From a checkpoint of a small segmentation model.
Model: arch unet, norm batchnorm.
Training: soap at rate 0.002, 38200 steps, batches of 64.
Data: trained on rendered scenes of coloured solids on a plain floor, 12.5 epochs.
Rows from block 2 of a small segmentation model, named by matrix and row number. Each number is 500 + 40 x the weight over its row's rms, rounded and kept within 0 to 999. All counts start at 0. Numbers have three digits each.
After each channel's rows are labels from the 100 images, of 14976, where the channel reaches its highest value: "top examples" is what is common among them; "lies over" is the class under the peak. Only what is clearly more common there than usual is listed. The data: rendered scenes of coloured solids on a plain floor.
# conv: 3x3 conv (model.mid.0.conv.weight, 288x288x3x3, each kernel summed), inputs 0-95

conv.92:454481518557534472558478449472576571484476452486484504468561483505514475522474589576456537512550475506472595484535505468504511478473488478520479547522425549538511556551585465478537453521495419439631513486502505460470515489459448457535519505527529474542479468487503493442521570547531502519
top examples: bowl; light from the left; largest object: bowl; dome
lies over: bowl

conv.88:427505456443515536515576427456535525453399429528480552495544519543487529555452502496470458529528467564457531489448478471553428457478513496505444485463532499533489569455525502489503536479492485506574416418498511510502469541486445474460597555500481496456454499456433488517502474447472477503
top examples: spring; largest object: spring
lies over: spring

conv.61:486466467563438506504498528445485482506583459567478541461566541469463485544489485466557506515473495492510464526492428488514490509527499613515510575487555511445505535474490579472534531442545475430513492547475513489526567396461496560431469501537471480511449511520554493462498490460444491565
top examples: bowl; dome; sphere
lies over: dome; bowl

conv.90:451506496512525502526438508505479540457442572489498562508522543521476497461478520517522498494528433575542520476498475482476521488563475460512407522435451518450479539567522567556508448533538454435516536512546482476508580593563455427523462433450518501526519515447557450467493503504547499468
top examples: light from the left; star block; octahedron
lies over: star block; octahedron

conv.10:504604474515487452556437491492498549473541431429469571456460554505445479454475492537417497498509453496476512560503472545452514467478389505466538543464487477529458475531419427446467451452481547504479453550556441571493543517531526442508507457488484534468567567492470509488571476479499498529
top examples: chain link; largest object: chain link
lies over: chain link

conv.255:513475458463493447472515419513467466508496478543545482514499425492490500556515466553486543483543549511563504463533509405466530417456459506469455499463493503530513512575481424512482443531543433482589528512546525463507519527521438499496493537431504439551497478406568517526507508623530499527
top examples: spring; largest object: spring; count: five
lies over: spring

conv.153:458500498522491412545537523465576475530501490506529445553495512498520531565443483451482517510464530537479509556454483455429471494436437510573524494461537520540556499556463484490476482527455460471485447470450461491426470501524521509483578597555494456552476447510618544534490497582536513509
top examples: bumpy ball; largest object: bumpy ball; count: five
lies over: bumpy ball

conv.108:477459485418465489539546494415530518541496514524465531479502523475499517561465407573549511516535489530510545430497431586502463578447490586529473454515483541513478462446440542540494498444452545547504466523479468535551490491494459501556454534494483483470412485484461478420465543562487528474
top examples: spring; largest object: spring; count: five; chain link
lies over: spring

conv.196:514519528558473479525493492460497480490508494494576447532479541475509447485476493513449535507442385517522416471505576496517478504505505466482548458533523518512503518478563567519524537555470490454497519473464562447470433537556526520562454474542547487487582449493495569416479513476472506585
top examples: tube; largest object: tube
lies over: tube

conv.168:564451450472566450481436581534478523506563499582519491510490565466467523506497472484455509489480510521525460549421483508418467552541514500511506478484458565513501480479415495624531465481479530465440557480524484496440553521531432546535525538508509442526473526541503530516563495437595503460
top examples: torus; largest object: torus
lies over: torus

conv.116:515581492472545494465470455448425501518482479474542551395525406511457487558400468544502433508484444518494557550484520455509498493553506465569480496559480486491521462506539502545503491496483468510507397487566462478485555482499480483471528570515533495495507537546500543512503492553506555490
top examples: cube; largest object: cube
lies over: cube

conv.225:494558416550497498432472604530526507440504483454546445535479508391439442483483429499475544494482472488533481546539492457498533452520453508527451493522533538418546479512535484540425504509488597486519470534474434535516436437471457478499419522443457466519485444505464454444511503506536543523
top examples: tube; largest object: tube
lies over: tube

conv.0:505531476530503493494487531531498488483513520597473447536486455481445456511513498442538461522518505536516458534507472460441436590506487494615585569545524486558546530482451511474498505504517488468503534490489480535454574529481509523489536482491455500496554453522513506565560532485509483460
top examples: light from the right; bumpy ball; count: five; largest object: bumpy ball
lies over: bumpy ball

conv.218:525493444532510492430483510449507480434502454503532474470489466468541560525452550504463541496463512433369478497495439527546578505488469581495536468455475594453454487553395505391517461491526510552495504442439506469511450499481512475511593553530523477521534493618489530472520464473544481466
top examples: capsule
lies over: capsule

conv.247:464542440556516447516472436524434571500453466490466508406440561473510508596491486468501523554511483532527505537511487489467494462542476533547574517504525453453481522523502439486501421443530437462546467539491432477486610501522486471475498525495469537488443451455467446505513488436550429411
top examples: dome; largest object: dome; disc
lies over: dome

conv.204:425464545480490475581466488489504449522496525514516492510487538445561453564476490528428475508410491435546446477490471521559503481449501544453538557499583474498495445471472471436445522501532529491495425536467459448530497583440554428508499626544471518500518482524451532418487479536497438460
top examples: wedge; cube
lies over: wedge

conv.72:442521509521513561518507501487501583433517495522474542520526483506485500465558459440501504536507493427413497532476500476532468518530497492590498525501482485471444545506584623535575564482559534534559518517677468489501525484518463454473533468483519509454449519467530514466561488495495503425
top examples: light from the left; dome
lies over: dome

conv.23:533566478536450444438498439527560510493588461485520470515491527508500549495493436453480499535410458489532486529554523497544558471554478490507459486538434426546431521478479545520579480535520463499460475504521442549556495523532387548495516569516529489490446510483514515477499439545498427505
top examples: disc; largest object: disc; bowl
lies over: disc

conv.250:536492461594526487536452519487489512454427507488471468539462479513504376533536476476446495510472474530507480480494527483427512540495470484515437506494534579492481544536624486496481452613436443441546415508511476486558486476515532486494475564494454537504475488509490471463537474513570509489
top examples: count: four; jack; largest object: jack
lies over: jack

conv.96:457482492476478496485482500413473502510465547454541474489551548474471484549463487462545513505418496535495495496472436520489532574523504545617529426521558477495527505498434478534490552434593533402498505506468436475433454518479465500510507497505541529518524609566526507441454499473526509455
top examples: bumpy ball; largest object: bumpy ball
lies over: bumpy ball

conv.97:478472470523567474546510523526554473486500451416506475474531484538493470515455523556519600463493486494473467492465449459524528487500572485527443526540488471416493488544455537477518519470476434513468390513468516461527540514513513415600494535538540535479482524529473468420492563430524546484
top examples: cylinder; largest object: cylinder
lies over: cylinder

conv.62:526476494461507423477525490498474551490518538490495535509521458527439486439554464433480447489529523449518481572490498509548475561527499593581472467508463484534398602506542534498511495510525565528482493520497488534489510453458418471475485541434439460476506492473521465487564447527485511436
top examples: light from the left; sphere; egg; largest object: sphere
lies over: sphere

conv.272:495493503542511450577468532518550493429512567472466472504492489489460485468434485501461517488449503478518488563506513461467495473529493475525488500485458515478482498537469471431546477519497386546575543497501514552384428505553519515528509574479559472527431443468592525580522461510499531492
top examples: cog; largest object: cog
lies over: cog

conv.83:493525481516485504484503439417512472415455568530483504537451528548513419553442560492550533510454427575541488399554467487473537574543438554476457527503532559510511464539523494507485581571443493492505502548397481489471504452534501490461463480540521497545561562518457416522495527483543406516
top examples: light from the right; egg; sphere; largest object: egg
lies over: egg

conv.242:438480487556490520445557476448471490449508438495475501545517487502430474445512462516514522499494469525457524501471526538471506510442507464448512437414502497570440496526530516458456488515563441430497562563495437501484536598551468511481443494448477526486508570467461547457489494457559509422
top examples: capsule
lies over: capsule

conv.36:557502478436535469420465456504511474467464500553515453481514511510527481491494475520536540464496469519459528453479422493546447496383433527460537499474462467539535507558422451517425534405456483450527494530443493490583483527509506503535566533550451514503570445513469572467550499494519543485
top examples: spring; largest object: spring
lies over: spring

conv.192:475496490483456486521442535556473511468575437521560505473513507533440517536485486536535473513465481549466514536462535531427547487459490456504477501534434607425493528446482447515492490532494554542496518546484416504485403494471484451480470543555421500498450531473395502496464582465502498538
top examples: wedge; pyramid; largest object: wedge
lies over: wedge

conv.197:507524447453478541479500561441527478407520558546455583470500479514520497530424543607501462534435531543508486518487416483542515482552558505534523480506519533451465461453487501526540549454501530495474427559512514510543451469470488493548617495535514556456513524534416511529540578513466499502
top examples: wedge; cone
lies over: wedge

conv.233:469486509459510503532481505546498564432505506520497459496506553504483466581490417496541510538513436530505426485526524475472567492485467580531477461502515538502443528527485474448450462488570475468529532517548472476531504494556508474482522560501535570485409463464529555476434559578562486510
top examples: disc; light from behind the scene; largest object: disc; spring
lies over: disc

conv.240:470448469484471531420537563426558517535485522497461488511441476515523439517413461519475481525479541421482532497476475524551494509501510529524492468513533418467490441564448536510558487457552475573512585482492517491508464465501497413461561484475504497492565446513456529600442443493493506469
top examples: bumpy ball
lies over: bumpy ball

conv.12:430536451464455465476475519447509436525471497476484424515429461488527496533385461504497601504444442498491551570483477527541548474470474497537526476533479462496483518512490539536551414503512528535559496604481473524502507515451405437550500590527494426553471516464511532479539520533551518553
top examples: cog; largest object: cog
lies over: cog

conv.8:466524482451470507503470464479504473616602502453474537565505562433467467525552472532434549495458541457453478495542474495524450536430491565539514505474496468558435452456489502522540485548539431499499531553541504591512515489466469414508535478568509502508586533554471447519504514546479492510
top examples: jack; star block
lies over: jack; star block

conv.58:529484476527557503489511458534497484494497492449487397479435504466505514515484547503526508473591468481506505486556505454572482496500456504516473532410458512490528534512468494491515442561463420511499514545436523530511520477538475420483462540527434488516613468505527442581493521467485551480
top examples: cube; cube frame; largest object: cube; wedge
lies over: cube

conv.16:448519537561527477511509546510475489566530421542575498500514498516521511506494484435518454503446463522500418523523565508512469494464483436473517553549513468476530460486516498556514524527476458510416418466456508461471514591527481531536587494470537503461525506471491492437483538500517508519
top examples: tube; largest object: tube; spring
lies over: tube

conv.251:452558575516550414491411543458513492463501482476537509511468408517530535468550546530493497503473502582572536552541517518539459483519472506547509528565458477471465538510538419516547463472489473538494415584534438494528483548541491446532477513566519476496472576557497475485531491486553479469
top examples: cube; largest object: cube; octahedron
lies over: cube

conv.68:494576484484504556486549532474513476532458527500535457489480553487476507520475446506448445504505511482505444515447524487481557464564482469474477497532526413502485519511501486527514515499487506549492444577413467517449547506536425432459468590457542459579551554495421539452538491507459470499
top examples: jack; star block; cube frame
lies over: star block

conv.167:514463470497537522484418510472450570556539463577510498423444478562439483521505455497555507512558516521502426452499516546473454568520483501470524528412543561576442489431482468461430544436466535458517508543471480544509448494455548463447567569527516501533504517464464553473498551482596543495
top examples: count: five; jack; star block; largest object: jack
lies over: jack

conv.122:429462461514457441505497508483515458524470524499509435575444437431521438517392480519484545528445456517526515541460539490524541478473508531499509524449447474535484507516516482513556443504494477481594494497470478473446525520519400430526501556481444400515473519481461462482501507482611495493
top examples: cog; largest object: cog
lies over: cog

conv.231:522563446518489522470437562488480525401571495511510497436567564507492474501470434486596482490535437491465555437473445531468548539533428516571468436508477525498481565571470461463441525511482500487468465476442509438489456494575477473454514599437546523546513484430565483493474607493511523447
top examples: spring; largest object: spring
lies over: spring

conv.283:492496437520418580504399510520486478465534553519550491502478465504497491470522514464525538529470473506506447463443485511470496456539530496515441519478466539511510529462463493552471536490466504471538610555466555538521491468520503565480494507546481510531500455469558493462495495528459516502
top examples: cone; largest object: cone
lies over: cone

conv.222:562465450532500489528502452533415476468540463514544499500484503482481503426519408471459492490509440529595481561514489480465508573514615467489494546593466524483481553504485459533507482510507440461503459462568535536446440535546521513536482526472482474588511488504467531560475493461506478454
top examples: torus; chain link
lies over: torus

conv.154:522547562548517513501473404499444462462529480447500515450485577458556490468498525519455445521493455537504511472534564514487501440506489517490465534539475463430481485521509447417531499520485567500499469463530503417465518486528548504513463524496473541448558492567502465477442461520441482520
top examples: light from behind the camera; twisted bar; cube
lies over: twisted bar

conv.151:461477479557508441483550508492506517503459557547493532572521521490522442492518509412447465478431427567496469425519451567514501543545519517553452497543477554443532482451501466507511545468475452527538408469533505471499458541464503472459504468501482492568449503540480562431427434457451526546
top examples: tube; largest object: tube
lies over: tube

conv.193:487517495511486504498457482411453511486556531474511518543459550453627511478536507477499515443556513493497398495468483483523515438448459535427538497583547551469431559497567482470542545482506483489526488564487502535509465493506439572567444564509510492504431487458462455426511491447540473477
top examples: cog; largest object: cog
lies over: cog

conv.206:449528428528469542417482512493534495522506458512448482549406531453486453473466436502475549549512528523434514509549483528510459501536475484575521576479492453484523557530560505503514507500509471506514425453414481443374510572500459469510442522516478533534516446461528488517514551546469507516
top examples: capsule; torus
lies over: capsule

conv.175:498488455518557515533486566533491474534483469525555515465483485501532479529494455459520538548569548539527536480538434511500503543539510519547499499480557513524434444517365496507441534493532500485498454466476376490487480486592441529566500502508463479508491471433472494523499557451474539525
top examples: bumpy ball; cog; disc; largest object: bumpy ball
lies over: bumpy ball

conv.223:453577583512521500609460532533463539404434501462488524493501508547516499476501450537518498485482511424500491575425539457490483538536496497495480493537415496528438519480496519489514538468443498490521580507562540417562432496526526464500478507542569528519581485466539534568587559497543468459
top examples: disc; largest object: disc
lies over: disc

conv.45:506526510546486516508563519467548510418497458502493547523463552475496469485519543527469559490408503507460409461491514464509536443426446458445519497546492554450576516560549488423465520525440437474521503552458563478503453506483548495502466418623482516548574493490459563449501475453549536542
top examples: light from the right; dome; sphere
lies over: dome

conv.268:466533565529519490498461478483432497483491451452448491501485499564562497451452532468511456513523368526444557545497474496523545451504486503422497476463490473469443479552608511535464496468527546513531516551550492507523430561475516464546551505455559507441483480440476551520542507466545484527
top examples: cube frame; largest object: cube frame
lies over: cube frame

conv.98:513523445487494547491464545609529515482539451555534498509500648454521519511534466477488460484450443499486442501451496517444450566478553495474450451533513615431551473493498548574436516521545500489573512532480462476507467532492536527452500495471451494473466433472473522503510544487497535528
top examples: spring; cube frame; orange object; largest object: spring
lies over: spring; cube frame

conv.60:506529510531557535534478517506447491407517394476539507525505464455489517412479509487498541546473595490467507504548464534538573459502527481466465476422503531539454488543448468476503520551519489510470524545516491600476476556535491499487510543514496464520510490501484459519480383505508469503
top examples: light from behind the camera; octahedron; wedge; pyramid
lies over: octahedron

conv.261:442504506593447452463471551481516466423531456513445479559448492472487507487481542489540438479434565481552524429506529418523531489512459509495510565484533541497479513531461460545521535533532514491435474568473460461552493499486486522432491387455515485542520467510525507482517459515514483461
top examples: disc; largest object: disc
lies over: disc

conv.232:455515539512629519426460557496518477403524471511557528463500531509501480460508486487505528540461532466429430489522526481571503527448418498472535538517454542532544473511428469440477528455478482541503534518639559466490541478496564551515528538587534488486545517545487521430471527503513579492
top examples: light from behind the scene; bowl; tube; largest object: bowl
lies over: bowl; tube

conv.262:550459442486539541522533512537449552419472422611512536474598564477516540507557527471424504550492485496432431519490429512514481460480507521456450519522526526455505524489453515472514542481533529585549514505549463528506411574507501522483452562501456537539460471513445509496536498481482540473
top examples: spring; largest object: spring; cube frame
lies over: spring

conv.237:492439531443503447450481525493422523540542481498526549531516475482540589450473477457532522475576470542529550484491533535511531484506519542553482511482410471515435516523436484541513501475521507517512473538520556496580505508531430484550550510478547507570438495503484437468506403476456491493
top examples: light from the left; dome; sphere; largest object: sphere
lies over: sphere; dome

conv.85:516528483579588486522493540527497490444518515533468438518504505471519480496495548544588426496481528532539488516494482508487435524512574493470459575497519479532510531464436530468533556466466458487455534482428527465542571440533437488471509562467417543593420513484388552520561498474470526511
top examples: light from behind the scene; bowl; torus
lies over: bowl